{"gain_aug_db": 6, "input": "log_mel", "loss": "l1", "widths": [64, 128, 128], "init": "trunc_normal_002", "steps": 12000, "epochs": 59.0, "final_lr_fraction": 0.01, "warmup_steps": 600}
Rows from block 10 of a small spectrogram enhancement model, named by matrix and row number. Each number is 500 + 50 x the weight over its row's rms, rounded and kept within 0 to 999. All counts start at 0. Numbers have three digits each.
After each channel's rows are labels from the 100 clips, of 14976, where the channel reaches its highest value: "band" is the frequency band that holds the peak; "top examples" is what is common among them. Only what is clearly more common there than usual is listed. The data: drum patterns on synthesised drum kits. In brackets: how many of the 100.
# conv: 3x3 conv (model.decb.0.0.conv.weight, 128x256x3x3, each kernel summed), inputs 0-127

conv.100:478542460546525553508491502476490484465434465431535451503487530471503511520483480551568537487464576469509487489532408469523513530481522527414489442474556530517469539496552445505519509478418508459469535491532544533545513528521513517492514542510496493481518438445510507486531525493602529467549516474501487503567470516421482547529498464467500506501542469459484520511516573512450477434457
band: 4000 to 8000 Hz (52)
top examples: reverberation (67); text has "room" (67); text has "reverberant" (67)

conv.104:503491475515454491530465477544450517513413470482465437446510488545449495542522498521465563504475465565449516517472582530478582470522428524518452468485517466543492496537542560552541494444463490499463490539434541538523455473516495432415481538485517467539562490518520532504504615506486481520491556469554485553417482523498443516470464534457560521573489509547398477542484530527513499496569
band: 2000 to 4000 Hz (96)
top examples: open hi-hat (70)

conv.25:596476496581527518491547511557567487468509496485388488560474553561407514490547542488497471451510566516518550515499527538539538490433516555571493510536529441561495577519499575422515506401533562476513435465503508434540513470516442512511490524448459490571525479430470463461528556456477516506564498489480533517513568541523431438453515489544553604527461558545521516467512523539502475509499
band: 4000 to 8000 Hz (77)
top examples: crash cymbal (41)

conv.17:429599509535558532471510535508443505508491431470469503495486490445475482502468540469567495436516414438508521553543503467520531492467528395497586536463492456520516499527537542499511504657471503502522437510491540520454521532548524531450422443590514447528389483545472545416456523555505522475532514517599378526512466472425604583573489539516544505602445481570490372527477496575546456564536
band: 4000 to 8000 Hz (85)
top examples: open hi-hat (60); crash cymbal (52)

conv.22:561515502454539524470493511465460470485519509493546482554479490552524462542533484429587498462481517427492487506475347486507479499502478563518579506477465482493512504497517505512512537530518530500561504466562507504507508541485477591543500518572558488472426493460460479515516487491517477510464473471448502498615539527550582471485503489491478542547473511502500525440580479467471512496492
band: 0 to 250 Hz (54)
top examples: clipping (36); text has "clipped" (36)

conv.74:490519537483468488465485475474602539506529519489546541501442530640576482543518519479456495467540460560518530509516495457543506475454439504562454502524473470524522475546518481510476483487509510507518443563429493524466533505415547477496487522482595476506476508480476473525540526490529481486497459463476541551464465501595503473477460494462435537520449511499493504517547493505552513501540
band: 0 to 250 Hz (97)
top examples: quiet level (84); reverberation (63); text has "room" (63); text has "reverberant" (63)

conv.24:500468481484464417495448529526470533501561504505504493464516472454458498522520527480460502486481432557475494562545465555486534474470541480520529511524503471465475455469480511520475468506534495490479531472462470496467466462483510448526492466522503493520457554519506531541515496495510469524568547477510494495508446543489498500510457539517527528516508517526422476461536469499504520454521
band: 4000 to 8000 Hz (94)
top examples: clipping (39); text has "clipped" (39); thin (high-pass) (32)

conv.88:527492475560481409514533454533515508522451527504496545528518507470463458434518495557495511504479380512518484489529604507529488559532524540479494485470516539551451536498494487472543508458525469533504526460521498528576528434456481507505502529488516500552536480485517457478515532434428514518549453515465527523394512538469452522493559507514438482445519458444512527507526478491483521477444
band: 4000 to 8000 Hz (61)
top examples: open hi-hat (60)

conv.105:534518495486577484482503522529502480531489562461571525504512462463479410425580510494532483477485510424593454511473467445480479510486487537502492435441556511473542511448476552504546606483521477530503476412526519490450536491486450544513491439480556462483531483465545431493493517494494510485519471497431534502527586480556451398471525463559462542472501545432571544482541466488458536447431
band: 4000 to 8000 Hz (59)
top examples: white noise (28)

conv.47:470443475459422441491509611512491510427569534465467466392485466576506535560559468440509491484542433543501494508477461473484534406473429507537449604588417457507424454460477531477465505558611458519511520532463508475501483499462504451541495525442485492488454594521538541560450461461442489550455476494493520467525526482529507538448468560540497495478485449494451441465463453456583511568540
band: 500 to 1000 Hz (93)
top examples: quiet level (61); clap (55)

conv.35:481497482486553493505520449460522414477521561496499441529513509533476576508508482530506479496580497573499475492526503497495565454475528524474524507519423491532525449566447480477503503475535522510534492512503472491542402515452458508525531500483452535492477517482441492564527478469515483507493457438429568437505516576550522440420480501517471475435451496429523547529524559429474490547505
band: 250 to 500 Hz (75)
top examples: high tom (46); clipping (42); text has "clipped" (42)

conv.34:562536527535479503506469445465603610498470450478447519533556506490440438402483496568471512499515490488529559455471533536419480506560483418522493520479478515561523489562501524467512513517511549465478444439520478525579533507420500486452515538471463506537507490574454478445524536425524454533490458565496514480464551519501472437492571460535516448482399509480525474580536463501505453547473
band: 0 to 250 Hz (81)
top examples: march (28)

conv.52:466542465523502471548444502426494513507453528512477470606491555492477485495454424471570491488508468489463549492535557531473545546446544445502599487542490520451538498526447511487533521502446496461532554487600531520513512516470484577551516471569436515509512443467455518490514412523399491510563419500455530479462543560520512480525492444493505466474500517519521561471524511530504453538505
band: 1000 to 2000 Hz (52)
top examples: thin (high-pass) (47); text has "noise" (38)

conv.39:383502486500391497574353450444412594489441475510541463575475491418495478504491510562498481506453512592452474574539549521507512534501498482531516497483414480431563439534498537533491531437508486473523540543523473575453397489458518530484501475488459464498521517529485582577506454598389493524529506521453554534482434545467550483506448558472556448467521516463369555533485499493596450613599
band: 1000 to 2000 Hz (58)
top examples: clap (78)

conv.79:474473513451456533504423452469464496445545544514526525451474436515542504518516552545491433503541537522467467532442482467500461507528480494530460548507515494429525461482467451500472488559509475542543516504452454499482456535483542458521517502466547482470484534501534474523457475486623481536460466485558448456521485474565534492503443539493463488511539484473491429493493465454517506479532
band: 250 to 500 Hz (44); 500 to 1000 Hz (32)
top examples: reverberation (81); text has "room" (81); text has "reverberant" (81); bossa nova (35)

conv.111:446431439474460463518514575462454485512543460511523452548508492497499563565496491428576518476431529571445520459502542512516523567535480535439591526503525467533520547495520459485510469479491483495529579541518491535497442541589453517545510532566443529523509502466488534456454494530468535480488514469497487506479506525466519548482531463458504496547516476485455489412491529517513455475522
band: 4000 to 8000 Hz (81)
top examples: white noise (25)

conv.73:521464545502475428492464435519511493484510527505502536478532540466453465484505508565410486506536397570518480548476584517499477504507515497504499562532415533478526486543499506503475465455584517477487488476456444458514504487457522427508546520466534481493528573513458445590554504493418443525473509522501487497420480499505486489515470513500524512510453535482512475509484486441490504581480
band: 500 to 1000 Hz (42); 0 to 250 Hz (39)
top examples: reverberation (75); text has "room" (75); text has "reverberant" (75); rumble (53)

conv.40:463475530512470521464536494501548511541510484502468584497497476472539511455504562516505499492476518464515512452482515496465484521551485471499506539515536511495487548520527512515474521492469503518480508536476505471483562540501465510476512524486505488528454484482488498411457464475640513468525518557529451491490508453505511533541545476500437484514458485506541424526498482553547546438482
band: 4000 to 8000 Hz (96)
top examples: thin (high-pass) (34)

conv.87:547498524417513433481491489521489510463589503585583553468532454477528442429505510454426465553520381445509509525486560476479404534511443504490437490483551520433510457368509495525535505467530454525520449439474464481470521558516509461485490471478535492460589588554572442548455506516439427482393470494498474475403457464494453482585529522527468560542558511509525526441530462501461506469484
band: 500 to 1000 Hz (41)
top examples: pink noise (72); reverberation (63); text has "reverberant" (63); text has "room" (63)

conv.21:477433431481550500504551568430482432483525451490520485537477472522489573567487482450573521513465549487465457457497497569562513509553480575509548542511509482538496517493517453447486523472504537488562590536553448494513525499539438554557507488523404584468523470468479532453442454541492539476455432465472526454506522479492527495453546452469462443481545459496537509411487470515485494493509
band: 4000 to 8000 Hz (74); 250 to 500 Hz (25)
top examples: closed hi-hat (61); white noise (33)

conv.49:463443462452443486563511576517576469528505556499566534392483458502556574545482517491477547501486477618488515449530462468492475494480417409516506508592557485419439513509447465524454448616482450479423560576427532479433555496515505424494495509560467535479426509508527491451450478573644505435533494448579413492502480403521493551527526448506424510536477523567490402453514464560503485392469
band: 4000 to 8000 Hz (100)
top examples: muffled (low-pass) (88); text has "noise" (35)

conv.4:446515507499570572449573493511505414509485501523590587582497537435536482432475474463472493534498592438515453519576554435608467576511570490402489426435440523538500515491491389548519459456427471523489537442585477540524559527474549535427498519541560455512565455518481451505526504537382467418492496484416605531511453532420473559613554528452415441429498436474546611546545516522494541602444
band: 1000 to 2000 Hz (58)
top examples: cowbell (59)

conv.91:500524464472499568511505539524454541512504480487528484437502443448482476491537512485487522493467598457524493495507341500468494487530484461473484492495546497503483480448527529525508525578480467495466508446472547501490502513505488475489489498506487490493492513529551515483473510498543488493498528516548440485654501470480486498536511524496513519532524509505491464484521459534518536469515
band: 4000 to 8000 Hz (62)
top examples: clipping (34); text has "clipped" (34)

conv.123:496508550457501480522444465479480477586570557548531532485506530459494564486514546547465448498582484563511465532501487560489531475506577490517502520588468540463577423555475486546431464443532550484488516478464449436468469480410537508537591492476511489517430495547474482571555395530622474493549460549455530500507502508516525458500440493454496479423469585484560487558525446450500562465515
band: 4000 to 8000 Hz (100)
top examples: snare (91); open hi-hat (64); white noise (25)

conv.96:474388523465443586454533564445554483499514460561498546580566547525511468463470436392500514542467637482463508396455493457521431617567437517443524483437390529541500562495501464522508476467486518516519557515566435556545531553517476549457511584558531471519546491508439476493472464465372465473408481524409620547569519516458498559519614461512427400421445432446493604502507498494528492647441
band: 1000 to 2000 Hz (55)
top examples: quiet level (76)

conv.101:517448501546528492479529502487547466512560511509494458487475516596492497566460512486558484451481528496494505533512457507568475500442501581545559569471432461552486527522507457409463512513571484473565485563461414491542493446559521484587445489540520499504403546468473465520503491514422560507496475449481494534576499516540580509427478479512494515496519511496518488438467509471456480561475
band: 4000 to 8000 Hz (52)
top examples: muffled (low-pass) (53); white noise (25)

conv.36:488415500437505516513511512513541469490566516526533570419541499398500503411514519477393471548450468494484463453533561497467445580564443470435463506497501544431547550440458503530479509428514459512442535470411494462436507555540412390468560504460425490455570572480521462494480486508505451428464562517488472440459533468490425450593582443494466529506478498498518529493477508502493476530482
band: 4000 to 8000 Hz (90)
top examples: reverberation (62); text has "reverberant" (62); text has "room" (62); pink noise (56)

conv.9:522540547559576503488652487558608475460463504430406518455530483516440478439534479471528469478537465462522566441469508462488545449446499460497524522545464453592430561559449554500559545560532559637522412478493598469519552504510458498452450452485477514523471502500459452418479572431490509480485547482522419504512601467524502543474560546565535519557406546562545469548452550537556498561483
band: 2000 to 4000 Hz (61)
top examples: thin (high-pass) (36); white noise (32)

conv.18:468538503544537508433549520497473525538434460422452535478437422488559511518501549521567494428489487399536446487522479493540501423570460480599498519458586467541468503466553504411499547585519504498540503516532527499455562455557510569505430472479473463504500445490539547356418521511521607489558491538593410455498535392520530526493489520503476480540498445529543393483458389568551505453460
band: 250 to 500 Hz (100)
top examples: mains hum (85)

conv.70:390397515480449497549419467463440434565545557635480538496476437411531566445500535508420472580522480554411470525530542529522437561532480538430449525504461548437503469439500428543471501410500484521499505595486416484517385483489493489494537450404444542469582542504517563571424420511478493520481465480429502484455448527479507534527519528413445461449574458436502555487500543471488540543560
band: 4000 to 8000 Hz (50)
top examples: clipping (40); text has "clipped" (40)

conv.20:477534525508576420504500558533541464555522542487463488471381468531483550584526570485560501456528341512568510506549574490533513397456513467546531511524467495503507520612517522523411524606479529506449461545478511413478515452467508592488498487486486498428296433478444564471492443556569586518559512524523535495395524459604621511445471532423495525455426502551576444575506465496517559527528
band: 500 to 1000 Hz (35)
top examples: reverberation (88); text has "room" (88); text has "reverberant" (88); march (26)

conv.78:498447509477515534519468476486452447506526520529474499508510484482535560511491480479459497547522507468429487488482498523458476487492483512493499523502471520374482512530455473500497484464479486476462509543484473450460468499548470467504557464470467556437558527482482533519490474529473482506473498504503466444516524486510503525518470465480488509539508445533537532464467516485449467557509
band: 0 to 250 Hz (85)
top examples: pink noise (72); reverberation (68); text has "reverberant" (68); text has "room" (68)

conv.45:494515485555494549515465449526523547526417490466525549513498490459458460442542515539476512508433501561498553498515551458507506553504481481485452458468495466520490533535514523564544519491466510567452479453483515565513521499455478508396484531468536441532543470525485467456478561529483459473536499474518471551464488490484482488511564542444464510539459524499437493563570507568534491548531
band: 2000 to 4000 Hz (89)
top examples: reverberation (90); text has "room" (90); text has "reverberant" (90); rimshot (66)

conv.72:472599473523444402512469474492492600498407496471496504585469463511551455479513474523582530454497401463453516508506595504500546491504492439527543434499559469550475445504559544480581516536442447574533519516583577589507519481464490588499443496551500462518517439499523550411466529439477521504549442509505507471408482532497495519512481567481481462481517463494437510512533456577556540428528
band: 1000 to 2000 Hz (85)
top examples: thin (high-pass) (65); white noise (58); pink noise (35)

conv.92:560474553526525496439521459567503415379586417499465532501493505560482487534508557462498524493508469568490500541463469585542453452546538622580463577498489432497453507523493533462460450447578581502519422547484447457491529466550519530489497479447476539442402504556491488489506551537572476522453500462477519472499416481466552494446490544533559544523492482577510473501485520470505437469524
band: 500 to 1000 Hz (57)
top examples: quiet level (94); reverberation (68); text has "room" (68); text has "reverberant" (68)

conv.11:513505467427511489468474505477471510543547505574550434519463495490512551583459505468502500489458503514488534557551504555479502468468507463537540498526533434478517465465534510506479514520433467402492496531508474432464419505537503475543492497586522472480522506529503534515510485578495508534506501463552493499491452536534508522545461483434553528551562544610497516446523444508469526463568
band: 4000 to 8000 Hz (78)
top examples: closed hi-hat (70); thin (high-pass) (38)

conv.51:507533498538629497512547544517533437499517484477497533487494457483442483491502538465522487502515451454488517502542544484535513483453541491451513516478493498519468550515471454510502500573478517586496448432484516480518526504505503482475464434483479526484491507518483514468477521518464490464522531459541414506471526505480535491505516521470467515558479480526541467512531536533488492538512
band: 4000 to 8000 Hz (62)
top examples: reverberation (81); text has "room" (81); text has "reverberant" (81); white noise (38)

conv.55:455485560505542497503437545464454516473518460489497582579499475370485454455478567508449465528494488521497473599545523563462486481497493427499559557441483553427585526512480523500441435552459529482507510489531434484402501490489506514494486448461431485486513491495434507508496450546439494470567555516541431510490436519494573409554495491489491506502464472458507463480488539497482469587526
band: 500 to 1000 Hz (44)
top examples: rumble (34)

conv.29:545522502490577422487528545543452464524508536453497466412413439598484515571553535465571511451538353486554501499460542476540507421495530570498522490513471484529491512592509477508436519584520508553489443461455544471506474468487509557524487494532531550461332456450475532490508501509552573557515512490476543488408534445586585474403468532470491528459456508486553478538527499467468530496501
band: 2000 to 4000 Hz (64)
top examples: white noise (55); one drop (31)

conv.90:511571508602511547495450403595479515552424523554404534496472538478432417474488515579436529527505585497482520586584517529533473499444564512519434445432581552475453500500483527475533499419449439480456424481470526497555507397495528477502448453468532449518609476480556507513555559485507518527572456501520515563477527545489398553547444525430508569517574452527525529490503506541474525419497
band: 2000 to 4000 Hz (55)
top examples: closed hi-hat (87); crash cymbal (47)

conv.113:586556539469551467498460441483492518484493557502577481430519511448548467477491502598440478534544402440567428595527543480473458514417461506493442507499536554467533428400558495434531494443538495471511475460460500459487546507511523445545508450470556455504581573452547419579528529493469488441467472489547418472432471457492454443575437478525498595560565551448548470434472491459404510458439
band: 500 to 1000 Hz (96)
top examples: reverberation (65); pink noise (62); muffled (low-pass) (57)

conv.115:500444482445404555523512566542439602484494399445486462382564488528448493556535482412453570520411461559554486436406461508408576456597414529528432499515413474535539506589472603614457513469517551478411524451390523555448443541538463418400526585502499483497482555548469546533524562504479449526435633538543491519520509431447483427436526527552593491572396540521375509556462512511570482615553
band: 2000 to 4000 Hz (70)
top examples: crash cymbal (48); clipping (34); text has "clipped" (34)

conv.60:514555508506517482485591543458540535522394526435528507518476509483520519528471418574590485452515477506565503504537524477510531470457474407520575535538454497540507491547491502459493516652526522486521547517597554516480557483481504543543468491576518509507443480446457470475505468521433565496556477498546459524485466459509579490483516495556473485475463502490510460500498488488482512572478
band: 250 to 500 Hz (60); 500 to 1000 Hz (34)
top examples: pink noise (82)

conv.26:425528566489483547457549423527533438477571486586420481520492522644528542503439475438466475510607529523473530453463460410526465445509522466526442521484439484528495440450459458501488460565554521530580394610531463495489409506524591539444429505469554475497487534577514515521462520525442496596384489534505564568541442497514557572471487550530542422465506484561516530602433520468599523579528
band: 250 to 500 Hz (99)
top examples: mains hum (94)

conv.89:523492519498417506463447460471511514481417547476504464515460486518594482534488493601508513458501525559474467530488467455495403508521444491481465491514481525449436496521550472504471490540513475474478521600534511496533443512520508496486519551508557480510479501454496486520516527500552529570497503520495501509497403462504531585518466501505477494475504459482444487539499478460482480475531
band: 1000 to 2000 Hz (59)
top examples: quiet level (62)

conv.109:504479523511557496476599468502503400500461534508402528452522495491433567486505468587492425486553514559476501409485483466492500473464523471508497567534545483471484546505381475395522500508544530537543470503494534448459508487568444433535486488498493549498544533469496506460465510490581529581499499577585446502495569466564455555491492504556480506508492436527573436474419526497514469446507
band: 4000 to 8000 Hz (83)
top examples: shaker (60)

conv.3:500502462501423436481456473565576561450518474463492470425472475530477501556514602561399530467456474550484490527511485473511511426510472442591459494494606428497453451514500558479491488532509424473420528513391513507454515461486535412472456591486494424487514532527558532476499569479615494520575556489584479472479479501522414498491427567550526516539481491527388392507529422547570524341506
band: 500 to 1000 Hz (40)
top examples: muffled (low-pass) (43)

conv.30:590405457537554555452534561469478465543544473560539534598517545519519415520478481444582572473350593393460525535532446593613476603501512608493586491376463471548457619450566452489498546488428483428554560509588403518594592494559439565573460535590550499555442465401448452478478468481448505457490480392449558590584520563459565513517589406464425581486544424503513563371572519502390535550490
band: 1000 to 2000 Hz (79)
top examples: cowbell (43)

conv.65:490467489526393550561386515469454589536410507428614496536558517410469496423545502522527509540402544495577512497502517525400592547571512558517531461512476506497595508551531595541523509381453538420472628449506494535479484488437478506477594495487545484563544448515468528498557517532413515532573514589422519496528438532458456394460552501529530441481490560382419544535523468472503511581436
band: 0 to 250 Hz (95)
top examples: clipping (29); text has "clipped" (29)

conv.85:528486541520527452500497585532544464463577494503433473462486524556475485540486497400496512481526422559477550544514466523518504461432512543498492504544428497506471514476482485528466469525536526513491456494466503454503453510515521480506500478473497521509430542508499511582527528483444492506496575452475521529501486509506537499467482508493560574528498541527489534498487582461487496552518
band: 500 to 1000 Hz (56); 0 to 250 Hz (41)
top examples: quiet level (66)

conv.62:517501543555491474530460491539499532470516498469493533484507535502495415458546523483503492466528472525522534539496510490490487508463531544487514524487456543462511523545492553512489461478567497535520449466444516534517530490459514498511501478476529496516425526484484490536540517473474498489526513511467505575494489496486539462494473504515523562500446513449495492515514555489504473529482
band: 500 to 1000 Hz (35)
top examples: reverberation (83); text has "room" (83); text has "reverberant" (83)

conv.64:486478575559519551492464457490432458493460462450478508529504519425530501464476519540510512585533574548488441553509508525532474558499542606441407499476455520497493539517509464526477438372480574537474480543538432519534484483524534539420540453393483556497490441525490510553519484528503532446469521496422568500516478453407528556491499545469525476427520480464496543562447588468468402554472
band: 2000 to 4000 Hz (89)
top examples: clap (82); reverberation (75); text has "reverberant" (75); text has "room" (75)

conv.83:498499486484495544503478460485466473483450467481519449526483542580541518548469468502495570516490545519453496457460502494513531513560448513508516477502453513520494478588519498547504498480461526483471525543486500548536461500493491476463541558549488523459503477493459514513556519496460475481471484472473548477505505522498516474430505484468472443528436484516469547535509510490481446547501
band: 2000 to 4000 Hz (93)
top examples: quiet level (98)